Rows from block 3 of a small autoregressive pixel model, named by matrix and row number. Rows with one number belong to one neuron. Each number is 50 + 15 x the weight over its row's rms, rounded and kept within 0 to 99. All counts start at 0.
Before each neuron's rows are labels from the 100 images, of 14976, where the neuron reaches its highest value: "responds to" is what is common among them. Only what is clearly more common there than usual is listed. The data: rendered roads seen from a driver's seat, with toy cars, trees and houses. In brackets: how many of the 100.
# fc1: MLP up (model.blocks.3.mlp.fc1.weight, 768x384), inputs 144-191
# fc2: MLP down (model.blocks.3.mlp.fc2.weight, 384x768, transposed), outputs 144-191

responds to: bends right (67); crossing stripes (57)
fc1.627:45 58 55 48 37 48 60 65 56 47 67 75 57 54 60 67 32 42 15 45 36 66 19 23 65 35 60 83 49 31 20 62 63 59 80 73 53 68 81 37 45 42 56 31 73 61 25 19
fc2.627:56 53 63 33 27 57 61 76 60 59 54 52 48 74 55 33 46 66 30 56 60 29 61 61 44 32 35 67 35 83 54 63 45 40 42 45 64 35 65 62 50 26 73 62 53 46 44 30

responds to: snowy verge (91); dusk (65); bends left (60)
fc1.368:59 26 44 32 46 29 48 62 43 66 75 66 43 58 53 41 28 47 35 62 58 44 47 65 54 78 85 67 57 17 50 36 39 67 96 63 44 55 54 44 49 32 70 74 66 47 24 59
fc2.368:51 48 71 79 60 50 44 35 81 36 36 52 51 28 31 46 56 41 31 29 25 66 52 39 49 42 20 37 46 71 34 76 55 62 38 31 57 02 64 51 52 60 54 13 49 34 63 38

responds to: double yellow line (51)
fc1.90:62 64 27 35 67 36 53 39 60 43 68 48 71 58 54 57 33 44 63 58 43 54 44 65 67 25 46 76 82 36 61 81 61 39 42 37 58 55 62 39 33 54 66 72 27 33 52 49
fc2.90:23 67 59 49 52 36 69 59 35 56 30 72 60 60 49 35 75 68 48 41 30 29 55 57 29 46 48 42 24 56 34 50 64 60 55 94 54 48 61 57 58 58 39 65 66 46 48 46

responds to: bends left (75)
fc1.336:54 60 47 88 35 32 51 60 57 38 56 59 54 54 46 26 37 58 45 36 36 74 20 30 60 19 68 70 76 66 56 61 52 70 52 57 61 68 53 60 38 51 32 55 72 66 75 37
fc2.336:70 36 26 38 37 49 40 26 58 60 55 51 76 51 29 43 35 62 65 73 37 40 42 34 51 37 60 82 40 34 68 39 49 16 55 64 72 51 51 58 46 60 37 40 67 64 46 48

responds to: snowy verge (68)
fc1.387:56 34 19 67 45 44 50 51 63 46 71 55 48 52 60 49 37 44 35 53 75 36 37 25 50 53 41 49 47 65 57 71 45 50 69 62 35 47 37 62 48 25 39 41 72 48 65 25
fc2.387:39 63 16 53 64 53 64 40 51 61 41 40 52 45 86 66 75 27 33 69 50 50 75 61 44 70 70 60 61 52 74 55 33 76 62 29 60 78 40 60 44 60 52 57 31 54 35 47

responds to: bends left (90); crossing stripes (56)
fc1.678:34 60 59 56 58 40 18 61 63 42 67 39 31 43 61 38 65 53 37 59 39 82 08 62 88 34 41 53 66 66 56 75 72 39 46 93 29 70 39 33 48 15 82 59 64 85 41 62
fc2.678:47 50 60 33 54 41 46 37 65 47 44 33 73 31 34 54 50 52 39 75 44 46 39 46 70 47 42 51 46 74 90 77 53 42 57 37 51 81 27 33 47 60 58 57 55 55 53 47

responds to: snowy verge (69)
fc1.731:53 57 44 16 30 29 43 46 51 31 70 61 44 49 36 17 53 44 46 44 81 54 16 49 55 54 53 80 78 24 43 67 50 65 78 68 29 66 25 55 50 62 68 54 33 23 57 27
fc2.731:63 49 64 39 34 32 63 46 54 59 28 52 60 48 23 52 41 17 38 52 59 54 29 60 61 44 61 14 27 75 50 44 30 39 45 68 45 53 51 29 48 27 95 27 54 33 61 48

responds to: bends left (87)
fc1.416:69 60 56 25 43 30 64 22 59 63 47 50 66 44 79 43 51 35 42 49 35 65 60 54 39 38 26 40 55 70 27 32 63 63 51 55 38 50 58 35 52 61 75 56 37 72 85 29
fc2.416:34 49 60 36 32 52 48 52 44 25 43 54 52 54 51 58 57 65 51 48 55 27 64 68 56 42 62 58 61 13 55 64 37 44 54 54 91 23 49 53 54 20 68 22 59 42 41 39

responds to: bends left (66)
fc1.711:72 80 49 56 37 49 21 47 50 49 50 46 32 46 39 26 49 35 64 60 73 52 46 72 63 47 80 56 72 45 71 43 50 64 50 33 60 30 58 41 62 37 46 66 58 71 41 37
fc2.711:48 46 57 50 60 37 46 51 72 47 45 63 57 62 41 56 34 43 42 68 99 63 38 55 29 48 58 56 63 28 76 22 60 07 66 39 68 64 67 45 35 62 43 43 23 34 50 47

responds to: snowy verge (81)
fc1.438:43 21 49 52 63 39 68 40 42 48 52 64 31 64 57 21 19 42 37 40 51 45 25 26 78 34 22 90 50 58 48 81 56 23 34 64 43 80 39 56 47 34 41 45 40 42 70 32
fc2.438:75 26 43 70 51 48 49 28 33 56 30 48 51 42 56 28 57 54 64 45 08 46 31 70 53 39 48 68 47 59 67 74 62 73 26 52 28 69 33 49 54 78 34 10 80 45 60 63

responds to: bends right (82); dusk (60)
fc1.576:40 48 47 60 65 43 59 33 37 37 67 47 34 37 30 34 55 66 40 34 39 42 68 47 70 44 39 56 58 43 63 54 61 34 56 56 42 17 58 70 34 75 38 33 45 56 41 60
fc2.576:33 45 35 80 19 75 52 47 70 49 35 70 42 29 58 28 31 64 64 54 76 66 53 58 58 39 54 28 61 44 26 53 55 53 51 34 64 79 64 26 57 36 58 70 33 23 59 66

responds to: double yellow line (85); bends right (72)
fc1.146:76 33 46 18 45 33 29 79 59 63 67 36 48 39 46 69 32 17 31 61 40 29 41 74 60 23 72 59 60 31 35 69 59 79 64 71 65 47 79 48 61 50 43 56 29 37 74 34
fc2.146:66 52 32 36 43 47 67 32 80 48 26 38 51 46 42 58 79 53 66 16 27 47 63 08 39 55 54 48 49 40 35 38 34 50 48 64 22 39 39 47 70 62 79 34 73 48 52 43

responds to: snowy verge (69); bends left (69)
fc1.356:35 62 27 47 49 50 26 72 64 45 74 32 52 32 81 45 22 26 66 52 71 45 37 23 67 25 63 55 36 55 62 35 61 56 78 77 25 59 47 39 49 47 43 59 53 69 63 20
fc2.356:43 48 64 70 56 65 31 59 49 55 44 52 53 35 38 57 62 59 55 41 64 88 09 48 34 47 35 58 45 46 53 57 40 65 48 40 63 50 50 41 45 46 38 48 61 42 51 47